From a checkpoint of a small masked image model: 40-pixel images.
Rows from expert 0 of block 3, named by matrix and row number. Rows with one number belong to one neuron. Each number is 128 + 32 x the weight over its row's rms, rounded and kept within 0 to 255. All counts start at 0. After the name is the row's rms in percent of the matrix's.
# up: expert up (model.blocks.3.mlp.up, 4x768x384), inputs 0-42
# down: expert down (model.blocks.3.mlp.down, 4x384x768, transposed), outputs 0-42
up.427 103 [139 216 142  77 182 168  82  95 149 157 142 122  55  85 100  50 118 143 111 148 121 125 131  91 146 151 115 122  89  90 145 135 130 166  68 120 138 131 162 139 106 167 155]
up.428 090 [156 120  98 118  92 143 147  81 138 181 101 175  91 114 114 147 185 145  54  94  78 119 111 143  86 133 139 172  61 140 135 108 144 132 150  87 124  64  97 158 142  85 133]
up.429 114 [112 171  99 106 159 128  99 149 123 145 165 109 174 118 157 119 204 162 129 144  90 111  93 191  62 100  79 137 122 174 126 138  58  71 108 154  86  94 138  88 153  70  85]
up.430 095 [ 94 133 134  89 122 104 132 213  87 156 115 134 120 154 117 102 180 153 141 124 131 147 115 118 136 167  82 143 106 119 142 112 108 120 129 148 113 113 173 130 135 143 118]
up.431 086 [125  91 155 179 186 151 114  99 139 107 154 166 147 142 132 134 102 193 112 121 119 179  49 169 169 106 135 163 118 185  96  94 108 111 120 107  67 147 166  97 155  87 161]
up.432 086 [118 146 165 170 117 151 165 122 107  90 124  90  95 155 168 151 138 129 135 116  75 180 128  96  82  98 161 116 141 153 202 102 181 101 185 128  91  93 111 148  54 138 119]
up.433 098 [162 109 138 145  73 110 121 119 151 155 131 152 151 113  94 117  91  97 124 101 167  67 110 119 138 161 104 152 120 147 163  66  66 132  97 107 144 125 140 109 106 115 105]
up.434 095 [112  89 113 215  81 128 114  97 145 154 105 136 104  65 104 107 112 131 130 109 114 179 100 126 119 121  86 138 108 116 141 144  87 108 160 102  56 141 126 143  45 129 172]
up.435 104 [115  94 132  92  88 175 174 144 125  86 134 113 120 124 149 111 168  93 144 165 123 100 102 152 162 106 146  89 148 149  78 129 109  82 156  92 105 104  17 172  82 109  92]
up.436 113 [172 141  94 121 167 145 134 162 145 104  55 112 110 150 123 161 122 127  83 156 116  96 160 121 128 151 118 127 117 119 150 121 109  66 199  96 116  89 143 167  93 120 111]
up.437 094 [105 102 184  98  97 143 121  84  63 138 120 111  70 104 120 126 141 136 149 133 120  77 183  92 142 196 151 111 105 105 117 144 152 122 160 117 168 166 134 106 130 144 150]
up.438 104 [184 108 112 122 111 174 106 110 145 115 115 168 112 110 110 121 105 113 117 151 164 151 120  78  51 105 138 146 120  87 157 163 159 136 187 132  74 104 112 133 117 113 169]
up.439 123 [153 145 135 146 157 135 138 114  75  74 146 175 163 133 113 108  69 114  95 162  88 123 107 148 131 163 126 156 164 100 148 149 138  91 131  70 118 115 123 122 134 143 136]
up.440 102 [144 144 136 106 178  77 106 105 154 168 154 120  78 106  39 129 123 122 114  87 106 135 138 198 129  97 156 107 148 141  92 160 130 135  67 157 134 159  83  84  83 124 177]
up.441 095 [103 117  96 131 160 107 157 126 122 111 129  78 110 128 124 117 119 190  63 143 152 129 182 116 151 139 126 136 181 125 127 113 140 206 142 134 112 114 155 162 177 102 133]
up.442 103 [115 191 113 134  99 141 135 105 137  92 157  71  99 146 129 164 128 122 120  85 112 152 110 148  67 108 126 125 106 122 141 122 142  99 135 136 129 137 115 171 108 166 118]
up.443 097 [106 110  80 145 131 156 140 115 163 127 138 132  92 115  99 115  75 144 142  49  97 139 133  91  96  74 103 108 105 167 139 109 166 114 136 129 128 153 120 188 100  99 108]
up.444 101 [139 107  66  89  99 150 143  88 131  70 186 194 180 137 126  76 188 148  88 178 110  67 140 140 148 136 145 101 170 124 147 157  99 152 128 167 171 108  91 143 141 122 135]
up.445 096 [103 108 154 148  89 168 100 127 128 127 133 100 155 153 144 128 154 164  84 125 192 139 125 157 130 171 173 129  96 110  42 129  93 185 146  88 119  70 100 108 102 157 166]
up.446 097 [157 141 156  62 101 109 198 115 118 138 116 180 115  92 132 110 104  94  83 201 107 105 145 128 178 117 143 145 155 161  94 112 142 111 173 163  96  82 151 134 140 146 137]
up.447 103 [114  74 158 151 127 155  67 136  91  69 130 172 124 142 114 148 152 166  81 158 152 115 146 161 128 138 191  84 130 132 139 127 169 134 132  98  86 168 135 125 123 166 115]
up.448 088 [176 124  91 136 180 136 152  59 146 172 128 148 120  90 141 160 138 122  77  97 123 142 171  75  95 184 102 169 112 208  73 103  87 149 114  96  99  45 133 143  79 137 123]
up.449 099 [122 136 122 194 146  97  96 112 182 150 113 200 174 132 115  54  89 149 137 179  82  91 143  75 165 177 177 152 116 144 120 121 152  94  75  77  87 146 118 138 144  99 114]
up.450 121 [151 111 109 127 126  85 169  95 164 127 138  78  83  86 146 142 110  84 156 107 188 159 106 100 119 127 130 128 132 134 119 103 180 100  93 125 101 205 211 150 165 144 139]
up.451 101 [127 117 153 154 149 123 105 115 157 149 100  66 106 127  96 118 159  99  90 123 116 139 102 180  62  91 114 161 134 101 140 177 176 181 126 130 149  62 184 156 145 125 100]
up.452 104 [ 82 149  90  64  28 144 128 149 127 124 157 142 166 184 134 131 139 124 137 131  93 155 130 123 115 114 178 171 113 129  87 146 107 178 112 137 109  96  82 136 100 173 179]
up.453 100 [155  62 167 139  89 128 176  54 139 160 183 133 142  74 107 120 161 170 123 163 129  93  93 160 156 135 133 104 158 171 142  51  95 122 109 121 148  79 161 103 103 101 185]
up.454 092 [162 176 191 139 169 194 103 172 126 129 157 115 122 114 162 143 156  48  88 124 131 119 106 182 105  90 130 114 146 102  84 120 164 125 154 174  79 135 144 132  89 143  68]
up.455 091 [ 97 121 189 170 124  91  85 106 147 107 165 141 127 101 155 139 153 142 102 141 140 135 102 144  87 158 146 122 115 100 122 186 140 153  86  76 173 133 155 124  87 137 143]
up.456 101 [168 106 182 103  73 166  92  69 107 145  83  72 155 133 122 208 123 152  98 108 181  89 125 123 163 120 147 136 149 191 165 116 162  98 125 110 122 131 111 118 134 149  97]
up.457 100 [155 176 136 120  70 164 100 127 142 135 184 170  97 126 171 134 166 147 158 129 133 105 143 144  88 156 117 108 171  72 118 147  65 144  98 139 105  44  81 136 141 140  97]
up.458 106 [100 131 157 172 133 144 120 179 170 121  84  84 150 167  95 122 152 107 182 129 111 129 129  70 143  93 157 115 146  91 157 132 153 175 120 144  97 173 178 165 189 135 154]
up.459 102 [134  96 107 123 107 122 144 149 121 201 122 172  94  70 155 131 125  74 111  92 127 114 124 149  96 147 125 142 121 145 106 137 122 155 147 157 119  93 135 136 112 153 149]
up.460 110 [139 109  74 151 121 102 103 135 104 145 116  67 123 179  87  83 131 128 195 149 120 118 134 173 103 135 188  93 135  64 156  79 121 149 106  93 161 168 132 116 137 145 139]
up.461 097 [107 156 155 142 187 154 213 141 147 138 109 158 139 147 132  83 171 118 121  91  77 100 113 171 153 180 165  89 131 135 168 157 165 120  74 180 128 133  95  88 158 120 151]
up.462 099 [113 154 143 111 182  86 122  90 121 152 180 100  97 156  69  86 128 130 117 152 114 136 116 144 130 187 148 158 130 159  93 126 113  64 160 108  83 112  72 119  98 150 153]
up.463 098 [126 133 156 127 138 117 138 142 105 155  77 120 107 127  90 101  85 129 137 114 126 128 166 125 108 134  88 121 125 163 105 106 143  70 108  92 134 131  45 151 162 141 144]
up.464 110 [ 97  81 140 108 104 177 113 128  89 111 111 142 178 113 114 162  76 151 109 108 141 213 151 117  98 129 122 131 193 117 155 126 128  86 115 101 162 115 138 139  57 133 103]
up.465 089 [108 124 163 176 144 148 164 166 148  62 140  59 138 110 163 107 162 162 138 146 108 124 144  95 161 161 148 124 169 134 125 121  84 142 184 119  83 112 104 131 142  86 107]
up.466 105 [ 86  91 123 175 105 120 173 107 130 158  69 150  69 128 146 106  61 129  89 170 179 141  99 145  79  87 162  93 104 142 141  96 121 183 158 139 111 126 130 127 158 117 109]
up.467 093 [105 110 101 165 158 112 122 138 118 123 117 121 106  96 186 155 164 167 121 109 121 205 143 121 168 190 124 151  96 146  95 137 132 121 122 116 151 105 118 177  59 152 122]
up.468 094 [170 122 120 169 155 145 124 145 127 139 161  89 140 102 129 160 143  88 184 164 148 107 187 105 104 135  94 123  88 169 123 133 159 157 132 172 103 118 199 136 160  97  69]
up.469 094 [170  59 138 140 177  85 141 116 127 118 117  61 143 102 159  42 121 128 106 141 137 181 155 164 155 112 144  89 150 116  94 157 172 134 147 137 100 123 124  90 116 123 129]
up.470 151 [165 154 114 107 115 153 179 113 155 102  88  89 123 108 255 144  89 123 131 129 102 115 100 106  50  46 143 122 142 112  79  51 160 105  66  98 138 138 174 204 162 114 136]
up.471 099 [131  82 123 117 132 157 108 136 210  87 153  78 184 154 127 104  95 153 147 117 112 136 115 152 187 153 148 133 174 174 108 118 124  96 135 177 116  76 122 120 108  74 132]
up.472 095 [ 99  96 115 129  88 174 108 150 191 121 155 138 124  42 139 105 130  99 113  86 133 104 162  85 119 129 131 139  70 142 180 190 143 133 147  90 131 147  96  77 130  99 105]
up.473 094 [150  68 129 117 123 163  47 156 105 175 105 151 162 119 118 104 137 143 167 135 101 160 155 120 147 106 178 150 111 124 122 110 127 187 166 161 176  96 120 139 145  69 156]
up.474 093 [137 126 145 165 142 102 118 149 153 118 133 111 177 138 179 120 113 169 107 144 181 119 107 176 146 169 143 186 130 148 181 128 156 108 156  95 120  87 101 178 205 123 156]
up.475 084 [165  97  95 153  87  93  74 104 110 138 124 140  85 163  87 175 124  67 141  87  84 149 151 107  88 129 177  79 187  83 113 156 130 132 102  69 136 106 159 103 123  93 170]
up.476 102 [110 103 124 120  98 130 159 128 134 110 129  87 140  53 120 114  93 133 114 133  96 110  99 103 123 124  88 211 144 182 147 151  49  72 174 158 108 147 123 143 147  85 105]
up.477 090 [136 109 142 159 212 151 112 167 125 114  83 119 107  65 127 143 134 144  96 168 220 113  52 124 149 142 121 125 145 164 200 136 141  84 136 155  96  97 173 154 130 104 162]
up.478 111 [141 188 153 190  97 155 122 145 148 178 168  71 128 185 139  99 173 107  77 133 130  84 108 176 150  88 155 125 136 120 125 168 100  59 146 114 110 122 105 144 170 148 163]
up.479 087 [139 165 161 182 136 107 107  71  89 103  25  93 127 138 139 142 124 157 181  99 125 123 113 129 119 144 133 146 187 146  99  79  82 172  83 162 127  99 121 101 147  97  98]
up.480 112 [130 150 105 119 169 127  47 119 114 109 109 111  87 125 114 176 149 149 113 102 179 156 154 119 125 122 188 130  89  97  98  69 178 140 153 120  79 133 123  61 138 115 151]
up.481 095 [143 104 145 181 124 168  88  69 115 121 102 124 119  96  80 122 128 139 153 124 156 111 173 131 111 106 136 123 150 144 178 103  37 113  91  52 153 139 174 140 158 141 156]
up.482 091 [164 154 154  89 114 105 147 142 137 134 164 102 173 153 169 125  83 137 132  67 112  43 133 144 205 120 120  80 120 170 117 146 132 108 129  97 173 119 218 166 144 138  65]
up.483 098 [139 112  99  96  89 128 154  97 109  54  78  88 117 201 200  91 159 207 143 131 135 124 121 141 160 112 133 135 128 100 129 127 137 101 117 131 127 161  79 133 133 114 105]
up.484 110 [135 149 175 119 101 130 118 121  83 111  98 114 159 131 176 140  94 138 134  84 118 127 163 132 118  77 130 170 182 133  83 118 157 120  97 170 102 146  96 148 154  90 135]
up.485 121 [128 171 120  90 179  92 154 131 112 168 146 141 111  79 161 128 166 101 120 140 137 114 119 144 130 124 165  68 108 145 136  86 115 166 130 142 156 119 139  98 127  80 156]
up.486 106 [176 190 150 122  84 144 149 150 113 108 124  64 165 137 174  83 145 165 115  92 131 140 115 129 139 119 102 101 154 133  98 141 118  90 123 154 147 167 153  58 190 128 113]
up.487 102 [186 141 117  96  76 133  86 109  98 118  99 100 143 163 127 129 123 167  72 107  74 117 101 111 159  66 138  44  64 106  88 178  93  45 121 113 106 116  90 166 125 120 133]
up.488 093 [128 134 148 129 114 128 156 139  60 154 113 134 142 149 109 182 108 126  89 131 170 149 138 118 159  69 153 156 154 164 109 116 129  66 117 117 111 124  86 152 124 145 212]
up.489 101 [128 153 149 111 155 191 163 144  99  80 142 122 135  91  97 154  91 117 126 122 131 137 123 156 127 109 127 139  79 161 114  84  63 123 108  89  40  78 135  93 188 163 142]
up.490 097 [128 142  86 150 136 183 143 125 106  57 178 166 122 134  86 153 136 189 120 148 148  99 135 161  91 124 135 104  90 133 100 147  91 149 105 138 117 137 151 114 145 103 105]
up.491 105 [172 114 138 176 150 154 188 104 124  83 185 151 143  96 182 115 187 197 137 158 191 134  95 171  81 139 158 125  55 176 149 113 131 153 117 160  87 152 146  94  60 159 124]
up.492 106 [161 115 139 134 181 135 101 128 170 140 119 114 119 145 108 105 108  51 166 135 178  93 165 130 105  89 121 190  83 113 108 129 116 114 178  56 162 161 178 107 121 155 148]
up.493 112 [ 96 134 172 110 171 128 130 177 141 176 159 152  99  89 130 146 181 105 181 101 170 158  94 169 149  72  80 107 142  95 108  66 121 150 147 119  71 158 114  86 120 113 151]
up.494 104 [121 114 121 110 184  76 122 140 187 123 167 114 117 107 197 113 111 143 160  76 119 113 165 170 124 127 121 151 152 115 156  88 136 122 124 128 153 174  91  84 108 123 107]
up.495 099 [123  69 151 156  94 117 110  84 125 135 107 109 159  59 169 178 110  41 136 110  99 133 130 109 168  99  81 126 185 132 104 146 184 116 129 105 127 126 154 147 114 104  77]
up.496 113 [135 157 130 146 148 141 139 133 115 166 121 154 147 156  97 131 136  74 113 114 198  66 113 220 119 130 121  74  93 146 134 106 105 123 100 118  98  99 104 152 149 125 154]
up.497 101 [ 80 101 194 129  82 136 144 139  77  77  86 144 121 192 164  96 142 119  83 104 186 157 130 178 125 152 122 104 112 110  34  90 138 143 104 117 107 179 130 119 158 110 140]
up.498 100 [116 166 143  72  94 109 107 140  68 157  88  70 140 109 127 165 113 111  99 185  79  94 164 137  88 143 140 158 112 173 106 104 217 145 124 126  97  93 120 117 122 148  84]
up.499 097 [109  61 108  78 135 104 138 108 110 120 134 116  91  94 157 181 151 125 111  95 156 162 107 105 137 114  20  88 119 133 143 148 126 105  68 170 122  97  90 141 147 154 136]
up.500 107 [ 97  89 132 130 175 140 156 122  95  87 104 140 100 135 103  71 126 153 178 142  70 197  64 155 130 142 160  87 191 135 132  94 143 152 148  85 119 128 134 138 131 142 153]
up.501 087 [146 206 102 152 170 148 137 113 123 202 130 173 178 146  98 120 122 119 110  80  90 157  97 144 105 139  85 121 142 159 117 123 116 120 118 133 123 124 157 117  78 120 135]
up.502 109 [128 112 117 122 111 125  90 108 149 131 163 182 125  89 127 197  72 204 166 144  79 117 151 165 156 152 109 125 175 110 151 104 124 103 116 169 156 163  73 179 106 104 125]
down.427 097 [175 131 130 138 110 157 167 116 135 135 173 130 150 100 126 119  95 126 141 168 194  92 165 121  91 146 159 152 122 150 165 109  84 124 133 149  98  79 112 140 137  76 145]
down.428 094 [ 91 183  34 134  78 109 131 157 134 103 114  96  96  97 116  94 108 122 182 183  73 104 108  96 139 105  84 177 140 153 135 100 116  67 143 151 107 177 128 150 139 103  85]
down.429 105 [140 135  64 123 109  96 156 125 107 136 114 188 121 117 108 123 129 115 133 150 140 122 106  84 115 131 131 120 180 110 181 149 129 107 139 143 146 208 109  94  87 146  94]
down.430 095 [ 96 156 136 152 120 146 102  74 127 113  82 157  98 155 111 103 111 105 124  83 106 186 159 146  96 136 197 143 171 126 149 168  73 119  99 115  82  95  75 167 160 120 139]
down.431 090 [192 106  91 119  76 142 114 185 131 130  35  83 183 140 130 107 166 113 156 170 110 135 173  98 155 115  47 138  98  95 157 117 125 121 113 170 177 101  97 128 124 159 109]
down.432 090 [106 146 155 138 102 118 153  57 134 114 195 113 156 119 105 138  78 110 137 108 176 100 164 115  79 122 106  74 139 142 118 100 117  77 109  45 132 172 119 110 143 121  66]
down.433 107 [123 124 125 122 165 113  99 114 185 157  90 100 157 177 138 138 151 125 134 132 140 114 144 120  82  71 156 100 124  78 163 151 138 125 141 203 122 126 178 127 149 101 152]
down.434 110 [139  79  90 197  76 147 177  94 120  97 108 130 155  77  96 124 127 185 131 121 125 155  30 139 101 138 106 139 144 133 132 137 122 122 139 120  92  63 113 131  84 175 111]
down.435 092 [101 102 145 117 115  57 146 128 112 120 106 100 149 110 156 150  59 136 163 157  99 159 141  84 139 157  56 105 150 147 120 150 154 131 136 150 130 115 129 113 143 117 114]
down.436 114 [139 156  98 123 114 135 123 168 125 157  48 154  99  59 141 151 103  84  76 123 113 136 127 220  67 184 183 146  86 169 144 129  94 102  97 111 107 133  88 131 146 107  96]
down.437 096 [131 210  94 125 138  75 131 156 161 155 121 134 161 139 145 184 133 122 102  88 145 164  82 160  98  76 104 108  60 149 151  92 144 149 119 110  87  95 118 170 103 102 126]
down.438 101 [120 155 131 122 160 123 150 166 146 113 200  79 156 140 100 135 117 126 142 104 147 144 138 127 139 182 164 124 180 103 111  67  90 167  97 177 134 125 147  68 160 122 119]
down.439 117 [ 94  85 194 176 137 140 144 186 176 163 156 151 104 173 129 162 126  40 157 119 121 154 103  51 163 104 110 172 118 166 174 133 176  83 104  91 126 111  95 113 202 132 127]
down.440 090 [145 124 110 145 134 142 170 165  98 111  70 119 137 113 105 127 106 194 115 151 124 103 151  64 181  57 112 196 145 167 174 143 146  91 128 132  82  83 141 145 118 137 158]
down.441 100 [162 112 100  87  96 116  75 164  98 151 172 148 124 125 108 102 113 148 116 113  83 119 132 152 174 114 125 121  72 131 173  94 162 140 149 106 147 146 137 142 127  98 158]
down.442 094 [205 135 127 151 106 133 134 124 126 187 139 134 105 140 157 123 102 106 142 137 128 144 130 154 118 129  93 120 158 147 154 142 101 219 112  85 143 148 115 109 108 107 111]
down.443 098 [159 105  98 151 162 135 148 177  80 133 162 129  93  47  97 193 202 124  66 134  86 145 157 176 162 134 119  84 207 143 162 118 142  97 143 148 143 130 219 127 109 105 160]
down.444 104 [117 140 138 106 142 102 106 127 141 168 117  97 222 131 115 154 121  88 164  94 144 134 131  71  97 122  68 147 146 112 139  95 137  92 111  67  73 101 121 178 164 160 144]
down.445 093 [ 94 123 154 132 175 162 186 126 203 137 130 129 145  62 114  65 110  79 129 142 110 132 171  65 144 201 127 138 153 125 150 136 173 136 120 153  92  90  99 104 145 150 116]
down.446 090 [155 159 150 164 142 148  51 155  82 111 149  62 185 182 136 162 146 145 127 134 128 154 151 148 138 126 147 142 134 106 166 120 121 125 103 103  66 172 115  99 138  82 126]
down.447 099 [125 161 115 111 143 135 121  99 143 123 173 167 148  77 120 101 179  48 177 140 124 145 139  65  75 151 110 150 183 160 148 150 107 168 143 116 144 110 102 147 164 105 109]
down.448 093 [109 174 148 124 111 116  93 133 139 131  98 139 120 108 131 169  90 158 132 157 123 138 161 164 181  61  55 142 144 150 133 110 162 119 117 178 144 154  80 169 170 137 124]
down.449 093 [147 145  64  95 130 102 114 116  82 119 147 139  98 126 155 154 132 124 161 105 135 141 120 186  81 106  74 151 143 143 152 123 103 162 107 176 129 108 105 112 144 113  74]
down.450 124 [106 141 119 151 195  86 120 131 167 150 117 154 160 141 148 126  60 126 172 145 121 105  60 107 174 153  40 113  85 166 153 177 150  96 154 133 127 142 151 144 120 136 162]
down.451 099 [104 151 145 160 154 144 141 119  80  63 178 170 115 108 169 132  90 121 133 140 138 168 135 150  93 166  93 159 154  82 105  93 106 144 106 142 182 160 136 147 142 124 137]
down.452 099 [174  88 220 192 158 100 136 146 177 103  84 114 124  31 140 130 151 165 152 100 135  87  74 121 191 151 130 154 111  93 137  98 132 111 100 105 151 175 149 116 129 103  93]
down.453 091 [113 136 126 160 108  59 196 162  89 160 172  80  85 138 159 131 126 116 136  96 131 158 178 148  76 101 130 114 148 129 139 110 135  82 126 106 149 126 134 159  87 147 131]
down.454 102 [114 127 114 122 139 114 161 110 127 130 137 121 170 115 135 116 149 176 146  88  98 199 148 115 147 143 121 122 178 106 159  75  87 112  82 120 149 123 142 115  92  85 128]
down.455 101 [126 131 159 112 133 187 158 132 111 152 207  85  97 118 132  90 165 128 128  98 115 135 152  86 118 109 125 117 191 156 139  95 156 102 160 121  68  89  77 135 193  85 123]
down.456 091 [157 208 197 121 150 108 180 178 137 143 167 183 123 131 106  90 133 153 114 141  86 141 135  77 146 150  80 121 157 127  77 120  79 154 141 143 170 178 170 175 111 172 154]
down.457 103 [138 151 138 156 147 126 143  87 172  95 166  91  61  83 113 118  93 111 137 108 100 157  66 132 156 144 129  96 141 130 172 123 118 131 121 149 171 179 145 112  71 149 138]
down.458 096 [138 115 115 147 163 121 133 126  94  86 134 125 142 104 153 125  93 121 193 154 200 131 119 184 112 182 106  96 142 157 134  81 142  75  92 112 145  94 102  78  83 150  80]
down.459 093 [120 157  99 110 154 167 133 169 198 101 137 132 146 135  91 122 137 166 126 136 143 153 117  64 152 134 144 104  77 114  78  96 115 100 167 136  89 119  80 144 170 128 100]
down.460 115 [ 80  96 112 176 156 103 107 122 128  99 174 112  87 119 113 171  86 182 124 135 134 107 105 157  94 108 159 115 116 133 138 172  96 109  81 122 105 138 114 177 146 143 101]
down.461 102 [113 108 188  95 160 149 198 108 110 117 193 137 122 163 138 128 106  95 155 141  91 176 141  92 133  93 126 108 149 178 101 122 152 114 173 109 122 101 139  41 164 149 166]
down.462 090 [101 108 123 143  70 156 152 165 155 137  78 139 144  91 168 117 136 115 167  51 124 144  66 169 180  79 142 142 109 117 179 142 188 149 113  97 180 132 109 172 169  63 131]
down.463 090 [ 87 117 138 134 170 173 125 115 143 105 158 139  64 128 135 112 120 177 141 146  89  99 157 154 183  86 153 132 163 159 143 156  98 158  94 154  99 141 154  83 103  93 140]
down.464 119 [ 89 166  82 140 112 168 174 161 122 149 129 206 201 176  94 152 132  72 121 157  71 141 157 172 119 125  79 127 113  91  93 125 136 151 137 170 104 119 145 177 125 127 158]
down.465 087 [133  69 161  45 115 157  81 163 152 150  94 137  97 132  68 117  78 139 123 127 101 110 164 146  54 132 157 110 140 123 122 105 145  91 153 137 163 154 163 103 122 127 145]
down.466 111 [142 129  98 154  92 112  90 136  95 160 192 116 135 107 105 159 161 190 160 116  33 109 110  97 141 163 120 206  94 101 101 167 131 122  98 122 165  55 120 176 146 188 112]
down.467 090 [124 119 118  96 185 114  99 108 112 123 155 140 127 133 160 103 142 140 144 110  85 101 142  94 143 143 106 132 157 123 180 192 125 140 112 153 122 131 103 131 118 190 140]
down.468 087 [ 75 138 165 154 148  96 167 132 173 117 150 133  74  97 171  78 133  85 108 183 164 156  97 187 138 105 155 108 137 136 154 151 131  83 132  39 184 111  87 192 170  73  71]
down.469 099 [112 132 133 109  90 127 146 219 120 183 101 163  98 114 146 130 153  96 107 118 157 115  75 182 147 101 122 106  91 149 129 132 178 116 167 143 183 162 122 111 105 105 130]
down.470 154 [ 99 113 127 124 101 139 136 138 152 119  98 108  94 115 142 142  86 100 137  94 114 114  91 154  70  95 184 129 166  97 112 136 184 148  98  87 139 110  76 195 173 103 119]
down.471 096 [129 129 137 137 117  95 125 126 154 200 136 119 125 106 133 116  82  92 149 134  87 175 124 106 190 106 152 120 157 151 124 149 140  95 147 124  96 144 136 144  97 125 141]
down.472 110 [ 86  80  89 141  79 154  77 106 160 101 147 104 103 157 103 112 112  81  79 107 143  81 134 172 115 179 163  93 178 136 157 168 129 128 155 159 123 111 125 141 117  82 168]
down.473 095 [ 36 160 120  77 120 168 154 132 173 143 158 150 118 128 149 126 188  74  74 145 134 100 105 177 112  94  69  78 105 144  88  92 163 100 156 181 173 132 126 131 103 154 109]
down.474 093 [138 160 156 183  75  95  96 146 176 136  67  94 110 152 129 166 134  81 149  52 113 126 108 176 105 148  95 119 155 104  99 148 126 103 178 157 131 143 207  93  83  94 128]
down.475 098 [ 87 121 107  87 111  95 160 121  77  98  91 144 136  64  86 117 132 113 134 136 135 112 147  54 150 141 130 127 175 169  48  86 156 179  93 125  64 143 114 210 126  99 135]
down.476 111 [157 168 110 137 143  95 207 130 193 118 148 175  79 108  99  99  74 112 109 141 118  63 140  63 103 105  98  77 147  95 108 134 147 197 103 156 157 132  77 112 122 204 104]
down.477 091 [146 126  80 153 130  64 150  83 143 141 148 148  79  82 130  45  92 102 107  51 131 215 178 179  92 185 138 162  98 108  79 112 114 137  47 135 170 140 151 176 127 181 122]
down.478 122 [ 98 128 149 157 169 117 209 120 143 154  88 165 135 108 108 122 122 120 204  98 146 120 121 155  96  82 127 147 144 175  95 123 105 185 139 157 110 146 167 114  60 159 106]
down.479 096 [ 98 119  74  42  91  69 150 142 128 161 158  84  99 131 134  86 122 111 136 105 117 133 147 127 112 207 111 129 120 125 156 162 133 137 129 140 165 158 111 135  95 116 191]
down.480 097 [127 104 142  87 127 136 167  80 153 171 117 149 161 143 107 129 163  28 156 153 127 144  87 155  84 102 110 153 125  98 169 127 140 101 121 158 167 141 115 100 134 105 139]
down.481 090 [139 189 142  97  98 135 164 145 128 122 154 131 142 138 117 148 132 114  70 136  79 109 102 162 144 190 104 165 104  63  65 110 143 170 133 147 142 148 126 123 142  87  76]
down.482 101 [165 121 135 135 153 120 180 119 157 128 162 113 106 105 160 111  73 123 122  98 138 113 151 136 148 154  52 212 131 154  72 111 177 131 118 124 137 120 144 192 104 156 129]
down.483 103 [127  95 168 166 143 124  83 169 129 149 140 149 138 129 128 131 101 111 168 147  89 108 122 121  87 153 150 147 187 150 168  77 122 137 106  58 161 122 137 130 142  77 181]
down.484 107 [109 106  87 104 107 125 124 110 123 106 165 146  83 128 130 131  75 148 123 110 134 104  67 114 119 113  98 162 107 135 178 155 133 151 125  60 192  78 124 127 157 118 139]
down.485 111 [127 177 146 111 180 132 144 165 147 134  91 145 185 133 146 147 105 134 155 181 114 155 113 105 118 123 149  96  74  90 145 174 134 177 105 104 159 151 156  85 101 102 108]
down.486 106 [109 134 144 120 119 129  95 167 162  90 143 158  96 158 150 130 146 114 174 127 124 126 100 170  63 151  67 190  85 173 129 105 153 146  78 143 123 185  85  93 144 167 110]
down.487 111 [107 172 202  97 136  97 172  79 173 115  87 141  88  89 108 112 122 103 158  67 120 130 115 123 126 144 138 158  73 159 139  90 158  96 134 148 126 145 121 161 128  94  70]
down.488 090 [114 108 189 130 181 104 175 127 151 157  90 112 178 131 145 138 150  82 133 194  34 122 196 133 102 142  86 101 132 112  73 122 177 139 142  81 130 172 171 143 162  89 131]
down.489 089 [127 114 155 120 124  49 150 133 103 158 127 176  91 119 141 131 157 123 105 140 152 135 146  66 139  71 102  54 205  61 141 171 173 165 122 133 174 198 129 170  94  90  78]
down.490 101 [166 180 121 111 140 108 120 160 143  65 176 123 119 143  93 167  87 141 105 175  92 109 105  93 109  95  84 157 154 139 192 111  87 134 137 126 182  97  75 157 157 125  92]
down.491 102 [ 76  83 182  41 176 124  97 141 105 143  91 160  97 101 165 145  70 119 124 103 137 134 171 159 204  57  98 104 145 133  93  89 178 148 136 102 194 108 190  94 160  95 141]
down.492 096 [134 165 107 127 127  94 157 149 111 175 138 129 134 116 136 128 125 149 144 158 104 194 148  78 144 160 120 112 116 152 155 119 171 101 106 180 106  72 111 131 190 123 159]
down.493 103 [141 178  67 134  83 174 117 138 140 102 114 119 178 129 190 100  78 125 110 127  89  90 131 146 125 134 160 131  92  86 134 130 144 107 114 140 210 145 115 204 178 106  98]
down.494 093 [123 222 156 101 131 162 139  67 119 121  93 143 157  89 178 145 168  87 165 196 120 124 110 129 108 164 101 168 121 115 111 168  96 138 165  80 114 117  88 190 134 117 190]
down.495 099 [104 146  97 158 101 151 135 123 109  96 131 112 151 149 140 137 158 122 136 189 119 138 122 133  64 111  93 156 103 105 179 162 115 146 113 133  90 120 165 164 173  99  59]
down.496 097 [143 111 111 169 101 118  93 131 145  97 114 155 102 125 130 138 106 178 122 108  96  85 142  56 131 147  87 115 141 114 107 169  93 151 135 121 164 173 152 140  79 141 134]
down.497 099 [131 193  68  94 135  95  97  92 185 167 180 160 147 146 106 100 131 120 188 102  57 138 108  76 110 126 121 126 140 131 150 104 101 130 127 102 180  67  67 113 132 111 171]
down.498 097 [ 89 116 110 118 137 154 165  68 161 114 121 150  59  83 166 143  65 133  91  63 119 131 120 130 100 127  98 152 187 132 144 159  65 114 182 155 165 176 141 157  90 134 147]
down.499 094 [133 128 149 179 124 125 153  81 144 155  92 109 115 111 141  78 112 118 137 162 155 121 115  79 143 160 133 119 165  96 134  90 167 102 114  99  83 152  63 147 131 116 162]
down.500 096 [187 173 130 108  90 158 107 113 131 168 110 162 156 102 124 119  78 112  89  67 180  45 159 121 144 143  94 107  95 122 123 140  91 147 149 115 167  92 133 132 169 116 170]
down.501 101 [138 147  81 123 122 134 153  87 100  99 135 110 147 118 104 124 181 189  95 131 102  83 185 110 152  92  89 181 134 155 146  74 119 150 149 161 120 165 142 122 143  95 143]
down.502 106 [ 99 110 167 140 179  86 117 169 131 113  86 127  90 194 163  48 119 110 165 121 110 142 114 151 122 109 178 102 120 146 103 164 104 157 103 135 147 147 133  74 102 138  88]